{
  "dataset": "drawn branching plants",
  "dropout": 0.1,
  "residual_init": "none",
  "shampoo_beta": 0.95,
  "eps": 1e-08,
  "max_precond_dim": 512,
  "merge_dims": false,
  "weight_decay": 0.2
}
Rows from block 3, named by matrix and row number. Rows with one number belong to one channel. Each number is 50 + 15 x the weight over its row's rms, rounded and kept within 0 to 99. All counts start at 0. After the name is the row's rms in percent of the matrix's.
# convs0: first 3x3 conv (model.enc.1.1.convs.0.weight, 128x128x3x3), inputs 0-18, a 3x3 kernel for each
# convs1: second 3x3 conv (model.enc.1.1.convs.1.weight, 128x128x3x3, transposed), outputs 0-18, a 3x3 kernel for each
convs0.28 103:79 55 35 28 99 60 32 17 59 38 52 44 66 70 51 58 35 61 60 58 51 48 57 65 46 55 47 65 56 89 40 09 99 57 65 31 42 53 38 53 44 53 44 59 39 42 63 29 54 34 58 52 55 45 66 10 81 58 66 68 49 69 50 36 43 20 61 59 58 49 26 43 33 29 41 34 48 37 54 67 29 40 28 43 64 43 14 53 45 33 56 66 50 36 75 43 59 54 53 51 93 69 61 68 41 34 56 38 49 55 38 48 54 61 54 40 56 52 47 58 57 41 60 49 52 46 55 29 50 70 59 13 37 43 62 47 66 46 27 74 52 43 46 45 37 54 50 35 63 43 72 49 49 24 60 23 42 81 64 57 48 55 54 31 47 55 57 22 35 80 75
convs1.28 077:53 65 49 83 25 73 54 66 47 45 53 65 64 81 43 38 26 33 31 20 45 35 59 50 71 06 43 57 48 55 57 85 55 39 70 58 62 46 32 61 65 52 49 59 42 42 59 42 51 32 59 69 45 62 62 50 43 60 65 38 34 56 46 62 46 46 42 50 58 60 50 60 47 38 52 30 37 80 42 25 67 57 38 51 58 43 56 34 44 59 34 56 74 54 37 60 66 30 35 64 74 55 43 15 38 36 40 37 54 35 56 59 55 37 39 32 44 44 52 61 59 61 53 51 58 44 51 50 71 73 61 33 60 55 42 55 42 52 59 35 52 48 52 68 51 65 43 63 80 56 51 26 44 54 27 49 54 51 34 63 42 54 43 45 63 64 51 51 65 81 69
convs0.29 124:46 53 41 36 90 19 48 30 69 46 25 68 41 52 67 54 78 28 45 49 51 29 63 40 40 43 52 46 54 55 21 47 48 65 54 19 63 35 47 43 31 65 55 54 40 69 40 55 25 79 42 43 47 39 46 57 43 48 15 68 50 72 43 37 41 46 50 58 68 53 67 40 41 56 51 35 97 45 57 62 38 45 57 41 51 61 44 49 53 53 52 50 49 52 75 46 60 40 65 59 72 28 62 91 60 41 59 35 56 42 66 43 72 67 48 38 26 67 43 52 48 48 40 48 52 62 35 47 49 53 04 80 55 99 62 45 62 44 61 34 73 42 62 53 43 45 35 57 85 50 56 04 77 54 62 62 61 41 76 49 66 31 59 55 49 33 42 51 45 93 57
convs1.29 075:62 62 59 60 29 56 56 49 55 56 33 33 47 64 70 41 56 52 41 33 63 56 51 51 71 44 45 83 39 47 69 12 61 62 52 45 47 40 71 47 18 38 51 28 52 58 52 62 29 40 53 54 47 45 41 27 42 35 60 80 39 63 47 57 44 48 23 76 67 38 53 67 53 34 52 48 17 64 48 54 55 41 53 57 62 47 39 35 40 37 53 45 46 51 44 46 44 58 64 81 44 66 34 32 58 60 75 49 49 60 48 47 57 46 29 56 52 45 34 52 39 27 18 46 43 37 38 14 13 30 45 41 47 66 59 38 47 54 55 60 48 54 51 46 46 58 56 45 16 56 64 75 72 74 37 62 53 45 42 49 39 58 34 04 52 48 90 50 60 46 37
convs0.30 090:67 29 15 44 32 50 37 64 51 55 62 32 31 80 68 51 39 56 44 45 54 49 79 61 51 47 37 51 89 70 42 29 03 44 35 49 63 44 56 52 40 15 51 38 47 64 50 44 59 19 55 41 65 38 54 31 46 65 60 48 47 65 41 40 53 38 62 39 70 47 48 34 27 63 47 33 64 36 59 68 50 47 48 43 59 61 52 52 62 56 56 47 49 44 69 42 52 45 71 65 91 66 65 38 57 28 25 42 52 40 47 20 66 51 37 65 37 73 19 54 21 99 33 35 96 08 55 77 56 50 37 53 53 42 72 62 30 54 34 90 32 32 60 57 54 51 79 57 19 36 54 46 51 50 66 54 84 21 47 46 32 47 33 84 45 53 17 63 56 42 61
convs1.30 109:44 58 77 55 50 48 63 75 53 44 59 46 46 52 51 52 56 51 26 30 60 45 00 45 56 48 60 52 45 56 71 46 53 42 21 48 56 45 60 62 63 33 65 50 54 47 38 55 53 68 33 55 70 40 50 53 36 54 54 43 35 67 36 66 32 60 43 13 69 48 55 59 41 13 38 72 25 66 47 36 73 45 39 51 33 58 50 51 43 50 30 52 57 29 24 65 39 22 41 40 73 86 41 42 54 35 37 40 49 36 52 33 27 68 65 49 64 58 05 51 32 36 71 53 81 32 49 61 38 41 74 51 53 54 43 39 44 62 56 41 56 44 52 36 47 64 42 71 35 49 48 26 38 32 28 60 52 58 44 40 35 68 41 60 62 75 24 61 29 24 42
convs0.31 099:40 58 46 44 88 34 35 52 33 54 30 54 44 42 56 67 62 58 47 42 74 55 42 56 62 40 55 47 41 45 57 33 88 42 58 68 39 45 52 58 66 60 48 28 54 54 50 60 26 09 81 38 74 31 57 24 37 29 61 56 47 42 32 69 52 50 56 38 63 63 71 27 48 71 49 39 59 42 29 45 47 39 65 46 30 35 78 56 67 52 58 21 48 36 72 58 39 35 45 46 72 24 78 28 39 37 57 46 50 60 52 33 50 30 68 61 38 56 48 41 63 75 61 52 45 44 53 49 58 45 26 73 33 49 50 32 52 39 63 69 48 48 48 37 42 55 78 22 89 65 52 64 46 65 52 87 64 57 41 60 76 51 49 61 65 49 23 68 37 23 61
convs1.31 084:57 50 43 73 24 55 53 46 73 44 66 53 50 34 45 36 39 36 55 70 73 25 86 61 20 33 42 52 25 78 19 49 59 54 42 48 69 62 43 41 33 29 62 25 47 58 56 58 36 96 52 55 66 61 50 59 54 46 67 80 56 52 56 24 48 41 13 53 80 29 57 70 55 53 46 36 66 71 28 58 47 41 57 57 47 54 38 59 58 52 74 47 70 57 50 78 51 33 50 74 56 48 48 35 21 43 35 54 54 36 42 42 59 48 27 46 23 62 33 51 51 00 29 56 28 37 63 28 52 43 68 43 60 43 50 44 57 48 42 51 56 45 61 47 52 78 58 50 47 57 58 38 48 43 52 45 42 71 69 55 65 29 44 63 57 43 44 73 23 61 55
convs0.32 105:65 65 57 67 15 62 47 52 44 56 51 35 52 45 51 71 33 45 62 52 48 45 31 77 53 57 48 59 79 37 40 27 87 61 35 49 48 35 52 74 00 37 59 49 50 60 43 54 52 60 56 65 23 46 66 33 38 43 80 43 61 33 63 51 51 60 40 51 52 42 52 64 49 44 29 59 54 69 69 60 47 49 67 61 34 50 58 33 53 48 56 37 47 44 83 50 37 66 56 40 60 60 32 62 59 48 26 38 47 27 53 45 48 54 38 66 31 53 78 62 24 15 67 41 49 34 58 52 61 32 49 69 40 55 55 55 62 41 48 38 60 44 31 65 47 62 55 61 56 44 58 25 59 52 55 46 44 61 63 52 54 39 50 52 61 54 67 49 58 23 41
convs1.32 126:32 51 48 42 56 50 62 60 48 52 46 54 41 43 43 50 46 20 35 74 46 30 20 32 41 42 37 57 68 33 46 72 45 67 43 43 55 52 55 65 79 25 36 27 55 43 68 27 53 66 40 28 40 75 53 42 46 71 67 55 38 57 36 44 43 72 47 28 52 32 56 60 68 79 53 44 49 49 56 73 47 64 20 57 35 44 43 55 12 47 41 56 61 53 13 69 47 47 34 67 57 42 43 59 65 45 62 59 71 43 63 36 13 62 47 37 46 53 25 50 55 61 75 35 50 59 33 66 53 45 62 76 36 39 38 57 42 46 34 51 64 58 55 46 53 68 61 49 33 66 76 62 60 53 68 57 46 39 52 35 29 54 67 35 50 52 71 51 68 42 48
convs0.33 120:46 73 57 62 02 40 59 75 46 44 66 52 65 20 61 57 46 52 63 59 48 53 54 61 50 80 52 50 45 58 58 52 37 53 61 54 56 48 45 60 08 31 46 48 45 54 48 44 44 69 65 46 58 40 56 54 64 41 73 44 49 47 53 50 40 55 56 36 62 36 29 45 24 33 41 34 00 57 20 19 44 45 59 38 54 05 51 55 67 52 54 64 49 39 00 83 61 53 28 57 36 48 12 44 30 39 47 57 68 30 41 42 07 40 61 61 61 40 61 49 59 44 60 37 42 45 49 56 60 41 14 45 52 35 44 37 67 51 51 09 60 54 55 45 36 39 60 68 59 54 39 53 44 45 49 42 50 88 43 34 69 52 38 28 48 59 25 61 39 34 82
convs1.33 082:36 55 36 29 77 36 38 46 46 29 42 51 37 99 38 43 26 44 51 25 50 44 23 70 55 62 44 51 44 35 68 48 55 46 69 52 46 38 53 49 51 43 47 48 68 44 56 64 34 28 59 33 46 41 51 57 46 48 26 38 61 38 54 54 43 50 42 34 39 47 22 39 46 77 59 36 99 45 47 53 54 37 44 53 39 96 53 53 57 45 48 47 65 55 67 43 58 51 49 44 70 53 69 61 81 37 56 64 50 39 41 26 65 48 37 47 57 63 48 50 42 35 42 45 51 48 51 54 59 45 95 56 56 54 58 51 45 43 45 84 57 48 55 42 47 30 58 16 23 42 41 45 50 35 36 55 56 31 61 57 49 55 26 34 63 10 51 51 70 55 77
convs0.34 091:64 88 72 64 41 55 78 55 58 36 44 56 82 50 42 43 42 32 59 59 61 69 83 71 58 60 67 43 42 33 41 76 53 48 52 44 49 53 45 55 53 37 52 53 35 30 43 32 43 53 47 33 43 35 48 48 53 66 54 77 52 53 44 58 61 46 41 48 34 64 48 61 27 06 25 38 05 32 46 40 26 49 65 56 46 40 29 54 47 39 54 71 77 63 76 66 58 63 56 25 35 25 36 13 23 41 19 35 38 43 51 47 30 47 37 52 67 38 44 50 76 63 61 36 44 54 35 52 52 27 44 45 51 41 50 53 59 60 63 71 63 66 44 56 44 75 44 61 56 49 44 34 46 33 39 20 65 72 58 32 38 50 42 42 22 46 26 38 15 33 28
convs1.34 061:49 46 53 38 50 56 62 27 57 50 58 58 57 69 39 45 23 33 54 37 29 35 75 51 25 34 38 44 70 69 55 44 76 56 34 61 47 52 56 62 43 58 46 56 44 72 77 57 80 91 56 45 49 50 43 48 34 51 44 66 55 48 59 64 75 59 84 83 52 76 47 60 24 50 38 35 56 65 29 79 40 43 49 43 59 61 53 28 49 42 71 68 66 54 52 51 58 58 35 75 81 54 57 69 64 71 69 47 63 53 64 54 06 31 26 10 53 50 58 57 47 46 34 42 40 56 57 50 53 44 44 48 44 56 45 44 49 60 40 35 47 57 37 61 56 65 54 64 52 58 46 43 30 36 53 65 40 67 44 65 46 31 64 62 67 71 55 58 76 89 54
convs0.35 091:50 56 44 44 57 26 49 40 39 50 63 42 82 01 59 46 35 60 49 43 68 56 39 91 44 59 52 60 54 47 65 75 51 57 58 36 35 44 62 30 89 22 60 57 34 51 67 47 43 40 45 42 53 29 34 55 60 42 29 34 45 57 52 53 50 58 60 32 31 58 58 54 65 41 47 58 59 80 51 36 56 72 48 40 39 60 63 67 43 71 68 78 30 54 50 64 24 48 62 37 52 54 38 01 53 57 84 75 50 32 63 63 73 57 68 38 62 33 79 54 32 74 51 45 41 33 33 57 52 52 29 87 41 48 66 40 74 49 59 41 15 44 43 63 48 60 55 46 57 29 50 64 49 26 63 83 59 47 51 36 40 55 56 42 47 50 41 74 33 52 47
convs1.35 106:21 57 40 55 67 32 64 32 37 37 58 52 28 59 31 44 44 54 44 38 66 28 49 45 49 67 57 57 38 71 64 22 41 63 30 60 48 58 49 58 57 42 43 64 63 56 47 52 54 49 60 51 64 46 68 41 45 68 38 67 44 50 39 67 35 24 53 35 26 37 60 51 34 28 75 29 42 61 36 38 53 33 52 30 56 59 59 37 30 71 41 56 56 39 29 42 46 41 17 53 47 44 52 73 62 61 71 79 30 34 39 54 17 19 57 50 40 58 45 42 53 23 58 35 20 36 54 50 36 69 56 68 32 45 57 41 62 52 66 36 52 40 34 45 31 49 58 52 37 42 48 42 67 61 34 35 60 37 43 54 29 47 52 56 49 36 46 54 41 64 50
convs0.36 088:60 73 59 41 33 23 25 62 71 43 42 83 58 46 41 44 26 51 45 47 41 52 31 20 45 59 36 48 62 41 61 34 56 50 58 56 58 27 37 10 00 63 41 54 59 34 68 62 51 38 18 47 63 76 34 51 45 39 54 67 61 62 50 53 42 37 59 70 67 57 31 69 57 29 44 47 52 64 57 50 57 41 46 39 63 37 52 46 50 52 60 70 58 50 77 83 45 49 44 63 45 59 60 25 49 34 75 63 38 71 31 63 36 32 47 59 74 52 52 51 37 00 38 77 47 75 44 46 43 59 65 42 37 33 59 51 57 35 55 54 54 58 41 70 65 62 45 60 54 47 45 50 51 80 59 50 60 54 63 31 52 70 68 31 59 38 49 33 47 59 40
convs1.36 108:39 48 54 62 78 52 33 60 47 58 48 48 51 43 42 21 33 37 46 58 27 65 67 40 07 19 38 49 49 43 41 76 46 39 52 55 54 53 63 69 81 57 79 45 60 35 38 53 70 88 47 45 53 51 47 47 36 51 75 64 75 68 55 69 66 28 36 38 13 62 46 34 74 56 63 41 64 58 40 48 31 40 46 44 52 80 36 44 47 35 58 36 35 21 29 48 21 44 42 38 17 67 75 93 79 61 74 37 54 32 44 48 02 36 58 27 48 26 42 24 50 83 42 31 53 38 55 33 44 51 55 53 49 63 33 41 52 47 50 77 30 46 21 63 50 63 40 45 47 41 58 42 41 50 45 43 31 52 41 53 30 36 49 41 45 40 91 44 65 62 52